{"horizontal_flip": false, "objective": "edm", "cond_dim": 192, "text_encoder_width": 192, "text_encoder_norm_position": "post", "norm": "layernorm", "attention": true, "lr": 0.0012, "epochs": 1.5}
Rows from block 4 of the text encoder, named by matrix and row number. Each number is 128 + 24 x the weight over its row's rms, rounded and kept within 0 to 255. All counts start at 0. After the name is the row's rms in percent of the matrix's.
# proj: attention output (text_encoder.blocks.4.attn.proj.weight, 192x192), inputs 96-191
proj.110 050 [131 143 143 118 101 148 160 132 149  85 114 137  90  61 138 154  76 116 178 119 163 164 147 125  88 120 126  93 112 148 102 139 112 122  88 105 126 132 123 121 157 103 136 144  80 132 147 108 117 120 115 216 107 130 197 170  85  90 150 144 132 107 143 176 100 129 158 118 167 119 147 115 154  83 132 155 105 109 137 140 163  75 108 132 166 146 103 135 166 138 141  98 200 118 163 101]
proj.111 158 [145 159 105 130 109 155 156 108 141 133 104 152 102 102 138 148 106 108 134 160 158 159 105 161 129 117 149 144 119 103  97 150  98 111 123 126 163 109  97  91 150 107 106 141 105 109  97 111 120  97 112 152 113 144 150 147 115  99 150 118 148  98 153 154  95 136 144 112 115  95 111  99 145  99 133 144 129 107 152 152 155 103 152 157 152 113 100 151 141 151 157  95 157 136 156  89]
proj.112 053 [159  99 110 165 136 117 106 119  98 127 121 156 150 112 102 116 131 136 124 144 103 115 169 123 111 109 137  89 141 129 114 151 132 129 130 123 175 138 117 153  90 107 118 167 136 191 140 139 160 135 161 181 104  92 102 161  99 128 118 169 114 143 103 128 142 183 110 131 142 133 137 125 128 162 110 138 125 136 143  99 157  82 125  93 120 126 126 110 167  66 111 178  99 141 155 136]
proj.113 173 [139 162 114 111 106 148 164 111 151 143 106 149  94  98 142 148 101 112 131 151 161 164  99 160 136 127 139 154 120 103 108 143 101 112 117 136 156 108 100 100 158 122 117 129  97  96  97 102 109 107 116 144 112 148 157 142 127 110 147 111 156 108 147 153 103 119 150 115 112  95 122 106 133 105 151 139 129 112 142 157 154 118 162 156 153 110 109 155 123 157 155 101 160 134 155  94]
proj.114 108 [133 112 125 151 157 107  75 124  96 117 163 128 176 164 132 106 174 139 105 101  86  93 158 107 133 131 122 115 134 150 140 110 153 134 145 127 118 143 163 169  74 138 141 131 178 161 150 160 158 137 171 121 126 113 100 129 124 144 120 152 104 146  96 113 141 157 109 135 126 138 113 148 126 157 112 127 115 150 112 116 110 124 117  99  96 118 137 110 148  90 101 173 102 127 116 147]
proj.115 121 [ 99  95 147 116 137  96 116 143 127 135 147 103 135 158 114 115 143 157 122 102 112 113 140 100 124 131 107 124 145 146 153 110 152 152 133 139 100 144 158 160 101 147 147 113 141 137 146 123 117 159 133  94 158 120  98  95 150 159 109 111 114 150 121 102 153  97 124 140 126 158 140 159 102 165 140 108 137 144 104 119 101 173 118 116 113 139 161 105 106 124  97 149 101 131  86 162]
proj.116 093 [121 109 155 117 134 104  98 154 111 136 147 114 138 155 114 134 154 120 128 106 105  96 145 103 152 148 111 108 130 125 150 100 131 132 130 117 100 121 142 145 127 136 136 136 158 138 150 149 144 157 131 136 130  85 118 114 141 142  92 145 132 169 118 118 163 143 116 160 146 109 149 126  78 149 117 105 115 136 105  90 118 121 116  92 129 134 162 106 116  84 119 165  96 126 127 137]
proj.117 050 [103 126 133  84 109  93 173 130 166 154  95 121  86 123 118 147  86 140 141 128 179 130 103 134 127 129  95 112 143 120 140 149 109 132 115 143 130 118 140 121 163 128 120 100  84  88 110  86 101 137 129 102 126 142 125 142 129 154 117  93 159 135 139 134 150  67 187 142 115 125 157 114 122 134 179  97 124 131 122 136 151 157 127 115 152 117 152 135  97 123 152 105 123 144 122 122]
proj.118 145 [141 156 116 127 106 138 170 109 144 122 109 149  96  97 140 146  95 108 125 157 157 169 109 150 131 130 139 137 127 113  95 147  98 120 117 123 160 114 104  99 156 117 113 144  97 116  93 115 128 108 114 167 100 148 161 166 117  94 154 132 140 101 146 170  91 134 153 117 131 114 117 111 148  91 128 150 122 108 149 153 159 103 144 153 153 117 104 150 149 151 170  96 169 137 164  88]
proj.119 105 [150 110 142 156 131 152  87 140 100  97 120 148 158 116 116 135 139 108 150 113  94 118 167 119 103 122 142  67 102 180 100 121 145 104 119  81 119 130 127 140 115 111 153 148 143 173 172 157 154 128 151 173  97 102 119 159  91 122 117 174 112 139 108 141 120 172 101 131 158 121 135 124 131 143  91 147 114 139 130 100 150  82 113  93 120 128 129 102 173  77 107 162 117 118 150 146]
proj.120 093 [114 149 129 103 120 121 170 105 158 146 128 125  94 124 136 130 114 143  97 148 170 152  82 159 151 141 122 172 153  96 141 137 108 145 125 161 145 121 134 115 145 141 113 102 109  87  81  94  98 108  92 102 142 161 159 126 151 119 154  88 161 108 153 125 122 100 159 112 103 130 122 111 135  87 146 138 149 107 145 147 133 146 156 166 155 127 113 148  94 180 147  84 148 117 129 109]
proj.121 046 [151 138 141 160 153 110 101 142 115  89 149 157 149  97 130 100 138 137 145  98  95 133 175 117 115 143 112  95 113 161 124 120 137 160 108 108 133 135 136 169 100 132 127 152 152 160 166 131 158 144 160 141 125 112 128 165 122 138 118 164 149 168 104 135 148 174 105 150 133 134 142  95 122 156 123 125 121 152 113 116 124  74 114  87 112 128 138 112 136  99  98 168  97 108 150 117]
proj.122 041 [133  82 128 140 150 124  95 108 117 115 144 126 170 153 144  88 149 141 119 116 115 103 165 114 115 114 132 109 140 154 144 139 168  94 130 130 163 127 130 181  79 119 109 114 138 155 157 147 137 100 153 163 111 133 127 134  66 123 114 176 143 135 113 119 125 198 104 100 134 132 125 113 160 156 104 186 144 140 156 126 152  55 159 118 117 133 101 122 201  94  89 166  86 109 153 140]
proj.123 102 [124  94 160 109 137 110  92 160 114 128 154 122 146 149 106 120 148 129 132 106 113 101 163  89 134 143 125 109 118 151 156  81 148 132 116 110  87 119 151 154 116 142 152 129 155 135 170 133 131 154 133  83 145 106  98  99 161 165  98 118 123 154 116  85 152 105 101 156 114 132 138 151  87 159 129  98 119 145  97  93  94 174 111 106 101 129 172  98  87 124 120 155  87 127  97 163]
proj.124 055 [145 122 133 151 130 157  85 128 103 106 148 135 150 135 138 158 159  97 124 125  85 116 151 131 139 151 145  70 117 158 100 111 140 107 127  94 115 124 135 121 116 124 146 139 164 148 148 180 161 121 130 172 111 120 138 141 114 104 145 154 103 134 124 122  97 158  92 112 127 129  93 119 150 102  94 157 113 118 124 110 132 118 121 136 119 137 109 127 188 114 125 148 124 132 139 111]
proj.125 119 [105  92 134 122 134 110 103 145 121 139 146  97 145 167 113 117 154 150 116 123 106  96 134  98 139 127 116 126 151 136 145 113 138 136 145 140 104 140 154 151 100 134 142 119 155 151 146 136 132 157 137  96 144 106  97  99 140 151  92 124 115 147 114  96 158 118 110 149 127 147 154 155  91 167 128 112 142 140 118 100 111 157 122  98 112 140 162 100 101 102 101 168  85 143 108 167]
proj.126 057 [137 119 147 123  92 145 144 144 136 137 109 128  97 107 102 168  99 101 170 152 166 128 135 122 123 125 150 106 112 117 122 127 118 127  97 101  98 138 114 101 164 117 153 154 110 134 138 118  99 153  86  77 170 133  90  78 159 141 130  77  88 123 153  86 122  50 116 130 108 132 138 167 101 133 144  91 127 124  92 123  89 208 106 148 112 139 149 137 102 181 127  92 126 138  75 120]
proj.127 043 [144 142 130 142 164 143 106  97 109 127 141 142 161 160 136  99 175 129 106 143 121 134 120 157 155 147 131 143 148 139 144 122 130 101 161 134 152  99 104 118 115 138 123 120 162 143 119 153 134  92 159  88 125 138 108 104 143 126 146 125 132 104 114  90 109 146 103 114  83 120  72 118 147 102 114 142 157 119 150 163 148 190 193 164 113  96 109 127 119 111 133 143 122 161 136 139]
proj.128 080 [111  87 145 128 137 111  91 157 115 121 138 112 153 158 126 117 156 150 134  95  97  86 153  90 110 117 112 112 124 141 141 106 154 140 136 134  96 148 157 153  90 128 138 120 157 148 158 143 124 154 142  89 151  96 101  91 134 161 102 123 109 148 105  92 163 114 102 145 125 144 145 143 107 151 128 106 118 140 106  91 104 155 103 104 111 137 165 107  99  93  93 152  99 128  87 176]
proj.129 074 [134 156 137 110 105 166 170 127 152 118 105 143  93  73 128 155  87 109 152 145 169 173 108 157 114 133 139 132 108 137 114 135 101 114 102 114 132 107  92  87 183 116 138 136  85 101 105 108 111 103 116 158 110 152 172 156 113 100 154 122 140 100 152 175  90 111 155 118 124 101 111 117 151 100 134 152 116 114 137 164 159 120 131 163 145 119 104 145 136 155 163  83 172 133 159  78]
proj.130 094 [137 152 131 147 116 162 160 109 142 115 108 146 109  89 126 146 108 113 141 139 147 163 120 161 106 124 146 115 120 139 102 152 120 117 119 120 141 130 107  95 160 107 138 133  92 126 109 119 119 101 117 170 107 152 161 167 101  97 164 141 136  98 139 164  94 133 153 101 134 128 113 110 161  96 124 152 124 107 150 159 156  93 135 156 149 131  91 149 172 146 148  82 179 120 149  97]
proj.131 062 [126 142 125 160 114 142 127 142 118 115 111 132 126 106 111 157 108  94 173 122 121 128 148 150 110 111 139  99 119 147  95 148 121 110 121  90 114 140 112 117 150 122 156 158 123 158 145 143 135 128 113 204 100 119 126 144  97  87 144 179  82 116 146 168 103 137 109  99 196 138 144 140 153 111  84 147 103 102 128 135 137  96  84 119 140 158  78 141 205 132 121 131 147  96 137 111]
proj.132 130 [137 148 109 109 107 148 165 107 157 144 103 141  99 105 144 144  99 113 126 154 161 150  99 151 130 126 139 154 130  98 113 157 103 109 122 133 164 108 100  98 158 109  97 129  94  98  95 105 111  94 105 151 106 153 157 156 110 103 150 121 161 101 157 156  95 133 153 107 122 100 111  97 152 100 135 155 140 108 156 155 157  95 155 162 153 116 103 148 152 157 159  92 153 128 159 101]
proj.133 123 [116 103 151 131 151 105  90 147 103 125 152 112 152 164 115 125 158 139 129 115 110  98 152 100 146 137 108 107 130 143 153  94 152 138 139 123 101 122 155 153 102 137 139 132 160 150 158 148 146 157 148 100 145  97  84 103 145 155  96 129  98 156 110  90 161 120 107 151 129 132 142 146 103 152 122  96 120 146  99  92 101 154 101  94 107 132 162 104  95  93 110 160  91 137 100 166]
proj.134 053 [130 143 147  87 100 120 176 148 156 133 130 157  86  86 112 138  72 102 158 140 174 163 147 145 121 144 124 122 112 115 140 137  98 124  89 102 133  84 122 108 188  93 125 143  78 106 120  85 123 106 139 142  92 116 146 156 109 124 121 128 145 118 129 157 121 126 146 146 130  81 129 107 140 107 144 133 110 119 129 143 168 103 147 152 146  97 139 141 124 104 184 108 163 153 173 105]
proj.135 076 [151 110 118 148 159 122  89 121 101 121 146 134 170 136 129 101 151 137 121 113 102 109 158 104 111 126 126 113 123 139 141 116 153 130 123 123 139 126 128 162  97 131 122 130 154 162 154 144 149 135 182 123 104 107 105 124 117 153  85 157 149 160 103 117 147 176  96 143 119 122 136 141  94 180 118 127 126 160 125 100 133 102 140  91 105 112 153  99 131  74 108 186  81 124 148 142]
proj.136 140 [ 98  99 145 109 148  90 106 139 127 131 162 101 144 167 121 109 157 161 112 101 120  95 138  93 141 135  98 131 153 131 161 102 153 151 140 149 100 136 177 166  92 144 134 110 156 130 142 128 129 162 134  95 160 117  97  97 151 161 110 107 103 156 112  91 165  92 139 144 122 152 145 154 107 154 151  95 130 145  99 106  94 163 113 104 113 140 160 112  99 115  97 146 109 134  90 157]
proj.137 042 [117 147 140 100 143 114 132 112 140 160 132 116 115 153 133 119 143 128 103 141 157 125 100 159 198 157 116 180 141  77 156 121 122 142 138 143 137  92 120 131 164 152 124 101 135  70 131 127 125 110 122 110 118 124 141 124 146 127 118 124 174 137 142 130 143 143 132 128 115  88 122 102 114 130 123 136 148 121 137 127 126 116 141 139 138 119 122 118  98 140 163 137  80 122 147 105]
proj.138 087 [139 141  96 120 104 150 152 109 143 154 100 140 115 122 143 138 105 116 126 155 148 138 101 147 131 111 148 162 129 104 107 161 109  96 133 140 155 111  95 106 140 119 103 128 105 104 108 112 117  94 100 137 117 160 147 141 115 101 154 126 153  98 145 143 100 148 134 102 124 120 116 104 164 108 128 152 155 106 160 161 155 100 157 161 143 116  92 161 164 155 139 103 142 119 142 105]
proj.139 065 [120 178 126 138 113 154 157 132 148 136  97 143  98  94 148 153 106 110 131 152 151 162  92 185 135 122 137 126 117 109  98 144 107 121 130 132 145 140 114  96 162 128 116 122 110 107 103 118 127 123  95 151 139 134 172 154 121 100 170 112 135 112 138 151 114 124 171 120 125 118 146  92 138  83 143 115 136 114 138 138 135  91 127 140 161 152 104 134 123 167 156  85 173 119 136  99]
proj.140 077 [124 150 103 153 132 164 150 106 132 109 118 131 127 113 144 120 126 129 126 149 137 140 100 157 126 117 135 149 126 135 117 144 111 105 142 147 165 120 103  98 144 124 112 128 112 132 102 134 128  96 122 145 124 146 152 121 115 101 167 141 133  85 143 150  83 134 120  96 135 126 101 118 145 102 108 154 145 114 158 177 152 114 166 174 141 131  92 140 146 149 145  87 176 137 137 116]
proj.141 054 [147 153 110 141 131 116 161 106 144 170  75 151 116  98 125 111  93 131 139 161 151 152 111 175 108 106 153 148 140 112 126 199 100 114 140 135 185 163  82 130 152 119 112 119  84 134 107 102 129 101 116 137 113 154 172 130 106 110 153 144 160 110 120 143 109 166 124 111 118 136 101 112 148 116 100 172 158 114 173 155 162 117 179 165 142 112  94 138 162 149 130 135 139 117 148 128]
proj.142 103 [143 112 143 162 158 105  88 122 111 120 162 135 166 135 138  92 159 155 112 112  84 109 156 117 106 130 132 110 132 139 136 126 159 146 127 127 138 158 151 187  76 143 136 120 161 161 146 144 155 137 173 146 124 121 120 141  96 141 116 157 122 156  90 117 148 156 129 133 136 150 130 140 133 167 116 132 116 153 128 109 135 111 104  82 115 120 138 104 158  79  87 166 108 117 123 141]
proj.143 048 [181 141 112 140 121 159 138 115 115 118 108 152 132  83 133 108  88 113 118 163 110 123 145 124  83 124 157 110 119 105 113 152 125 125 117 118 186 127  72 124 159  99 114 158  97 132 132 124 140 106 134 177  92 132 143 176  83 121 130 172 134 124 123 165 108 160 100 114 161 124 109 114 177 116 110 149 131 124 144 143 151  82 140 134 121 113 100 161 200 120 149 122 170 111 169 122]
proj.144 060 [137 117 144 169 135 149  87 134 102  81 147 131 162 133 134 143 160 120 133 115  78 120 158 110 114 138 131  83 119 179 101 102 155 121 130 109  91 141 147 137  96 137 173 159 163 180 159 167 147 144 141 158 128 114 106 139 116 122 129 166  75 136 113 122 129 147 113 140 156 135 134 149 136 130  85 140 106 135 110 112 121 111  93 105 115 133 131 105 165  86 102 156 129 120 117 129]
proj.145 079 [129 157 114 134 125 140 167  93 148 124 119 148 106 105 137 129 111 135 129 145 164 167 102 171 125 130 127 141 135 123 122 150 118 120 120 136 151 123 125 111 140 129 114 117  96 113  92 103 108 103 113 135 127 162 149 139 116 110 163 124 140  99 143 145  97 118 158  90 118 128 105 124 157 100 130 143 143 115 153 173 165 135 161 170 155 114  98 156 143 153 146  82 164 125 134 105]
proj.146 080 [103 119 137  88 134 111 146 125 149 175 130  94 107 174 117 112 139 143 104 128 150 122  86 136 177 137 125 202 143  88 182 124 127 146 152 167 126 112 119 116 141 155 113  92 128  78 103 107  93 122 107  80 161 130 125  74 173 152 108  91 175 138 147 115 149  94 152 132 104  99 136 120  79 161 159  83 156 128 126 133 111 161 163 154 141 108 155 132  67 137 142 116 109 145 117 137]
proj.147 090 [127 166 122 128 121 120 163 106 145 143 111 140 101 112 141 135 109 124 114 153 156 160  92 164 141 132 128 161 133  97 118 149 106 134 130 145 149 127 118 104 155 136 115 123 105  98  92 109 118 115 115 132 126 150 156 138 134 118 137 121 153 122 140 152 121 124 153 116 121 118 128 107 135 103 143 130 135 123 135 150 136 127 152 150 149 118 108 151 118 163 151 101 154 122 147 109]
proj.148 039 [ 97 130 114 128 117 127 125 150 122 131 154 102 130 164 120 135 132 140 134 164 134 118 121 100 141 121 134 138 130 140 115  87  94 132 151 132  97 131 151 116 106 111 136 151 161 149 138 126 168 158 145 196  95 104 135 161 104 102 111 141  85 132  97 148 111 136 144 142 175  94 174 143 108 104 105 100 104 130 116 117 155 112 123  91 152 134 134 146 172  85 161 136 169 152 161  92]
proj.149 109 [142 152 106 108 112 149 158 110 152 151 108 145 103 108 147 134 108 110 120 149 157 153  96 160 138 130 145 170 129  94 123 153 100 115 126 137 158 105  96 104 157 115 103 125 105  96  96 105 118  90 118 150 103 152 155 159 112 103 148 125 166  99 151 172 104 140 155 119 128 104 126  99 156  99 145 150 134 109 161 162 160  86 146 152 150 108 101 160 140 144 159 102 153 124 162  96]
proj.150 155 [147 158 117 117 108 156 162 109 147 130  96 152 101  93 136 146  97 102 136 148 156 156 106 149 121 125 140 142 112 117 100 147 103 108 110 120 151 106  95  96 162 116 114 133  93 105 103 109 119 103 117 146 104 143 149 159 116 108 144 128 157 105 148 157 102 142 149 116 124  97 112  98 147 108 137 142 132 115 151 148 155  95 149 149 147 113 106 146 138 143 165 103 144 133 165  99]
proj.151 140 [142 159 113 119 116 147 157 112 146 132 103 151 107 104 149 141 102 107 134 151 158 154 105 154 125 122 144 151 114 109 107 152 106 107 119 127 162 109 102 103 150 111  99 133 101  97 101 112 115 102 112 139 114 156 156 148 117 103 154 118 149 102 147 155 100 131 149 113 119 113 111 104 156  93 134 154 133 112 149 159 150 109 151 161 147 114  99 154 133 159 153  97 153 124 150 101]
proj.152 060 [121 121 123  95 127  91 157 121 150 141 125 123 104 124 139 109  95 146 124 131 160 124 129 108 113 123  95 143 142  84 158 148 137 148 104 153 139 137 146 163 138 122  98 118  97  84 121  91 112 154 112  60 166 136 121 115 148 162 131  84 154 145 143 101 165  85 152 135  93 154 126 128 122 144 194  95 153 137 117 128  87 159 104 140 129 142 147 133  65 180 143 115  96 123  99 128]
proj.153 112 [127  97 141 136 158 110  73 141  96 105 169 124 167 162 114 113 168 138 123 103  96  96 163  97 135 144 123 102 128 153 152  96 159 143 130 114 107 135 168 162  85 139 136 134 174 147 156 156 147 151 158 111 144 108  96 104 143 157 107 120 103 154 103  98 148 128 107 138 120 140 123 157 100 168 117 116 125 154  99 106  98 164 119 109  97 123 162  98 122 102 100 167  96 137 107 155]
proj.154 135 [118 146 113 107 107 138 166 114 153 147 110 123  95 122 129 142 106 128 121 151 164 154  95 149 142 123 136 170 134 102 126 142 101 129 132 148 136 128 113  90 159 129 112 118 104  88  97 103 106 112  97 130 138 156 156 124 138 110 147  99 149 107 152 144 113  98 153 114 117 117 131 121 132 103 146 127 138 110 141 155 140 140 153 163 153 125 110 158 119 168 151  87 164 136 130 100]
proj.155 077 [ 99 115 130  89 125 119 131 146 140 137 146 109 116 159 130 117 140 139 128 113 149 111 115 109 154 140 110 158 122 102 160  92 125 142 131 145 104  99 151 120 137 122 111 115 136  86 133 112  98 153 118  74 143 109  99  85 168 162  92  88 127 141 141 107 156  83 133 149 116 100 141 149  77 153 166  79 119 133 104 108  96 175 114 132 131 131 179 120  62 137 150 115 109 151  98 142]
proj.156 037 [133 116 114 110  84 156 152 137 156 170 112  92  92 118 110 155 110 111 125 148 152 119  84 146 130 133 154 128 135  85 154 137 105 136 117 143 124 157  93 100 178 132 135 128 105 120  94 120 118 152 112 118 147 128 122  96 130 144 124  92 128 147 130 115 150  71 155 136 137 129 151 142  98 144 172  96 154 129 120 120 122 172 149 131 137 146 151 134 123 152 136 109 135 146 123 123]
proj.157 056 [ 83 134 119 119 108 107 178 124 156 131 100 122  88 119 125 137  76 145 150 158 185 147 112 134 120  91 100 142 146 136  99 152  97 124 125 140 133 129 140 131 155 113 111 124  92 134 110  92 102 125 103 112 151 154 142 116 123 102 160  99  98  89 160 115 111  80 145 106 119 133 137 129 149  97 150 115 129  98 132 158 132 148 113 142 153 154  93 145 110 190 136  80 171 140 111  99]
proj.158 082 [ 96  96 133 105 141 102 106 140 134 133 153  96 140 162 125 109 153 164 101  93 107 102 132  92 137 129 103 130 149 132 153 103 156 146 137 154 106 143 177 165  81 152 145  89 149 116 139 128 106 159 131 101 153 123  95 109 147 161 119 100 104 140 128  90 161  90 136 132 118 174 145 163 127 155 150 109 135 134 115 106 101 182 108 105 117 159 154 109  96 141  96 141 101 132  92 170]
proj.159 091 [111 105 139 124 146 115  93 133 117 145 165  97 144 178 124 116 177 160 112 122 110 100 120 113 160 140 117 153 143 112 163  94 138 147 153 160 109 135 148 149  89 153 130 120 174 129 138 136 137 154 136  81 165 110  85  82 156 158 105  97 116 157 112  78 163 112 119 142 101 122 130 132  97 168 152  90 143 143 104  98  88 171 128 112 115 133 164 106  81 113 103 157  82 151  99 150]
proj.160 111 [140 161  95 121 108 142 160 118 138 132 100 141 106  97 139 135  90 107 139 149 157 151 115 148 122 112 137 145 117 109  96 152  97 112 115 123 152 121  95 103 166 112 108 134  98 106 100 115 121 113 107 152 112 150 157 151 119 109 152 128 134 111 140 159 108 132 147 111 134 111 116 113 154 101 128 139 128 117 140 152 143 118 148 155 143 124 100 159 157 162 160  97 171 124 153 102]
proj.161 058 [136 141 115 117 117 156 149 123 138 142 105 139 117 118 127 148 116 104 128 145 145 139 111 160 144 130 150 153 127 115 129 148 106  93 144 126 143 116 102  78 162 124 109 132 115  99 120 137 125  86 135 175 103 152 171 150 118 100 139 135 166  97 141 160  92 160 115 112 114 114 109 130 160  89 107 167 130 105 164 150 154  95 149 168 142 110  91 158 158 139 153 122 159 138 158 107]
proj.162 114 [102  90 154 138 137  97 107 148 118 129 155 101 140 163 106 123 153 162 126 108 105 108 143 110 125 128 115 108 142 160 152 106 149 153 141 132  97 150 164 155  90 147 156 109 153 164 141 136 138 157 132 116 165 117 102  96 141 142 114 128  96 148 116  93 147 100 105 134 131 175 139 160 118 157 116 103 127 134 104 108 103 174  98 105 113 147 148 110 127 119  94 147 107 138  87 147]
proj.163 051 [161 166 131 158 137 147 116 122 114 110  93 142 135 116 122 145 144 100 156 121 124 151 105 171 152 150 152 126 106 148 101 135 125 113 135 111 143 109  71  88 162 145 113 138 141 135 121 169 126 107 119 151 100 128 162 134 123  98 146 123 120 105 133 158  98 122 104 125 149 135 109 124 158  55 105 180 125 108 151 139 151 126 121 148 129 113 117 134 112 126 166 119 139 117 148 120]
proj.164 124 [157 162 104 140 118 159 141 111 130 114  97 159 123  91 145 122 101 108 135 150 140 156 133 154 102 114 158 122 107 133 110 157 124  96 114 110 169 125 101 109 148 108 114 142 100 120 138 122 136  85 125 156 102 155 162 160  90  95 156 155 141 100 134 157  91 156 131 102 142 112 116 105 164 100 113 159 133 122 162 158 165  77 149 148 140 115  87 146 165 135 136 102 165 103 156 107]
proj.165 132 [119 101 146 127 143 109  93 145 108 124 142 118 149 149 124 116 149 137 130 100 109  98 154 102 125 134 113 100 130 146 150 103 153 131 126 120 106 127 151 158 104 134 140 120 151 148 157 143 135 153 141  94 150 105  88 102 147 156 102 121  93 152 110  84 157 119 108 146 121 141 142 144 109 148 129 107 125 145 105  99 106 163 100  93 107 140 160 112  98 101 104 152  92 133  92 152]
proj.166 109 [147 150 129 135 106 153 169 125 140 118  94 145  94  88 124 145  86 110 163 158 160 155 124 148 104 114 143 120 110 119  96 149 100 114 110 115 156 120  81  96 173 104 116 155  86 122 122 109 121 109 106 173 103 140 156 169 103  96 146 147 134 106 151 168 102 129 144 119 150 116 130 115 153  97 119 147 117 105 147 141 161  86 124 148 152 133 101 142 163 146 153  88 170 125 164  92]
proj.167 141 [103  93 145 108 144 102 103 144 128 141 157 102 146 156 123 110 153 147 123  99 118 101 139  92 144 138  98 125 148 133 164 102 148 144 133 139  96 125 160 160 104 138 128 109 154 136 143 131 127 156 139  89 145 106  91  97 153 162  99 114 125 157 117  92 162 109 122 149 119 138 142 148  93 157 145  99 130 146 104 101  99 157 114 105 111 135 168 104  93 105 107 159  88 135 103 168]
proj.168 107 [128  96 135 152 155 118  86 136 103  98 152 135 168 148 125 106 159 139 132  94  92 103 162 104 103 123 125  94 118 169 137 113 168 134 125 113 106 142 167 168  77 133 146 129 158 153 159 149 138 143 166 102 127 121 101 120 118 154 109 145 102 145 103 109 144 142 108 138 129 155 121 168 120 165 110 140 119 151 113 113 113 140  98 102  97 123 149 105 129  97  87 165  83 111 102 162]
proj.169 051 [137 100 145 124 128 128 108 146 123 119 128 133 124 140 113 149 141 134 150 115 114 111 152 117 119 145 123  80 123 132 132 116 163 146 113 104 107 121 153 136 110 140 150 142 137 140 157 127 126 145 122 104 156 109  85 109 140 147  94  97  99 147 133  75 158 103 112 145 133 118 156 123 111 144 153  96 118 130 107  96 112 152  89  88 129 136 154 129  83 106 101 133  94 132  93 133]
proj.170 065 [123  98 127 136 150 114 100 132 122 121 142 113 149 162 135 123 157 143 111 121 106  94 135  99 123 126 120 112 149 141 144 122 148 129 144 135 124 139 165 144  80 129 122 128 152 147 143 140 133 140 142  90 144 120  89  99 141 144 109 124 116 143 118  89 143 124 101 135 116 140 130 145 118 152 119 117 136 136 119 105 117 154 119 109 115 128 147 113 105 101  98 150  80 128 102 150]
proj.171 127 [147 161 119 118  94 157 173 130 149 127  87 145  95  78 132 149  77 102 162 144 154 167 115 151 106 121 145 136 107 120  98 159 104 110 107 112 146 122  82  90 176 112 127 136  77 101 110 110 110 102 103 163 104 147 172 160 112  99 156 129 146  98 145 168  98 129 151 116 145 124 131 112 151  89 137 152 121 104 157 154 164 102 143 152 154 134  99 154 143 156 154  93 168 124 160 114]
proj.172 122 [128 101 144 151 137 122 100 142 104 110 156 119 156 142 111 128 146 136 141 119  98 112 161 102 111 127 123  94 135 162 129 118 139 132 132 113 111 142 149 149 103 121 148 139 150 176 146 151 153 154 140 140 128 103 101 122 121 133 114 150  85 139 108 117 140 129 109 138 150 166 138 162 128 151 109 129 114 128 112 113 116 141  94  99 102 145 142 112 156  94 105 161 116 135 114 157]
proj.173 121 [130 102 131 142 145 117  80 139 106 143 142 106 160 161 124 114 171 141 119 112  86  92 141 113 138 129 123 124 133 133 149 115 143 134 146 135 110 136 131 152 100 142 135 120 168 159 153 155 140 148 157 106 139  96  95 100 130 155  95 143 122 160 104 102 162 148 107 152 137 126 145 137  97 166 123 107 127 151 114  96 114 127 121  90 108 132 162  94 114  78  92 176  86 127 112 158]
proj.174 080 [134  93 148 155 115 151 108 157 113 103 120 130 143 107 106 153 117 110 166 113 109 114 162 108  90 125 140  64 106 184  98 123 137 114 117  83  99 139 125 121 131 107 158 150 129 179 167 150 153 143 142 174 104  97 125 162 104 123 120 166 107 135 112 136 123 159 107 136 157 130 144 136 118 132 100 139 113 133 124  99 146  87 104  91 121 148 139 102 171  93 116 154 131 132 140 135]
proj.175 148 [117 151 109 101 111 127 168 118 151 140 108 129  96 115 144 137  94 122 126 146 163 147 105 144 135 119 119 157 132  95 118 146 105 126 124 144 149 112 115 111 157 118 104 120  96  88  99 104 104 113  97 115 131 150 153 131 136 115 156 109 147 104 152 144 115 106 152 111 117 121 120 108 152  87 149 129 137 106 137 154 128 127 135 162 147 132 106 154 116 177 157  88 159 122 134 105]
proj.176 061 [ 93 139 101  81 133  86 144 125 135 160 126 115 114 164 158 118 120 152 101 142 155 100  95 118 161 105  85 180 139  93 141 121 114 141 150 177 164 105 151 156 114 121  78 101 134  85  95 105 115 122 124 119 132 127 135 137 128 134 144 115 148 126 138 136 150 118 167 125 114 123 150  99 130 118 185 111 128 127 133 145 110 122 134 121 145 154 115 139  93 163 146 117 139 136 132 121]
proj.177 166 [105  93 139 118 145  95 100 145 109 129 158 106 149 162 118 115 150 154 119  99 104  95 150  93 130 130 107 119 140 139 150 100 153 146 141 139  99 146 164 156  93 143 141 121 156 140 153 139 134 159 149 115 151 104 101 102 147 156 100 118 111 159 107 103 161 113 117 146 131 145 151 151  99 157 138  96 120 151 100 105 100 157 109  94 110 140 157 110 110  99  99 161 103 132  99 154]
proj.178 057 [138 134 112 143 119 170 141 117 128 123 107 134 121 127 104 142 131 118 117 144 129 158  99 159 128 132 174 158 125 151 125 138 120 108 144 126 125 131  87  64 158 120 137 134 117 145 107 137 135 110 113 162 120 149 158 139 118 104 155 134 127 108 128 154  90 130 124 109 132 150 100 129 165  80 102 156 137 121 140 153 153 119 169 172 132 112 110 162 162 130 154 106 180 140 148 112]
proj.179 047 [105 112 134  74 117  99 131 172 141 124 138 104 128 134 135 116 112 136 150  87 145  99 147  66 117 120  99 126 103 150 141  80 122 121 101 123  75 119 146 164 133 126 146  98 129  93 169 112 122 178 117  63 148 118 133  94 163 158 122 101 124 150 125  95 168  89 115 147 111 159 132 165 109 119 165  87 123 128  94  87  92 177 105 115 128 152 151 125  63 160 123 143 105 123  98 146]
proj.180 139 [134 156 120 117 107 143 176 101 153 151 111 142  87 102 135 148 104 118 122 160 157 168  91 163 137 129 138 159 137 105 113 152  86 119 127 142 156 117  97  96 160 122 113 132  94 114  86  99 115 110 109 157 115 140 155 142 123 103 141 127 163 109 151 157 101 141 153 113 122 102 115 103 130 118 138 137 145 108 151 160 159 108 168 158 160 111 108 152 143 149 162 106 157 146 161  98]
proj.181 082 [150 165 129 113  98 158 161 128 149 147  79 140  97  87 135 146  91  92 136 139 147 152 102 159 131 133 143 145 110  98 106 145 101 112 114 122 140 112  64  93 195 131 136 119  93  94 110 117 109 112 118 128 108 142 159 137 145 123 133 118 166 118 152 152 115 124 130 140 125 100 119 105 120  91 139 128 121 120 141 143 149 115 150 149 146 119 116 150 105 155 162 107 150 124 152  89]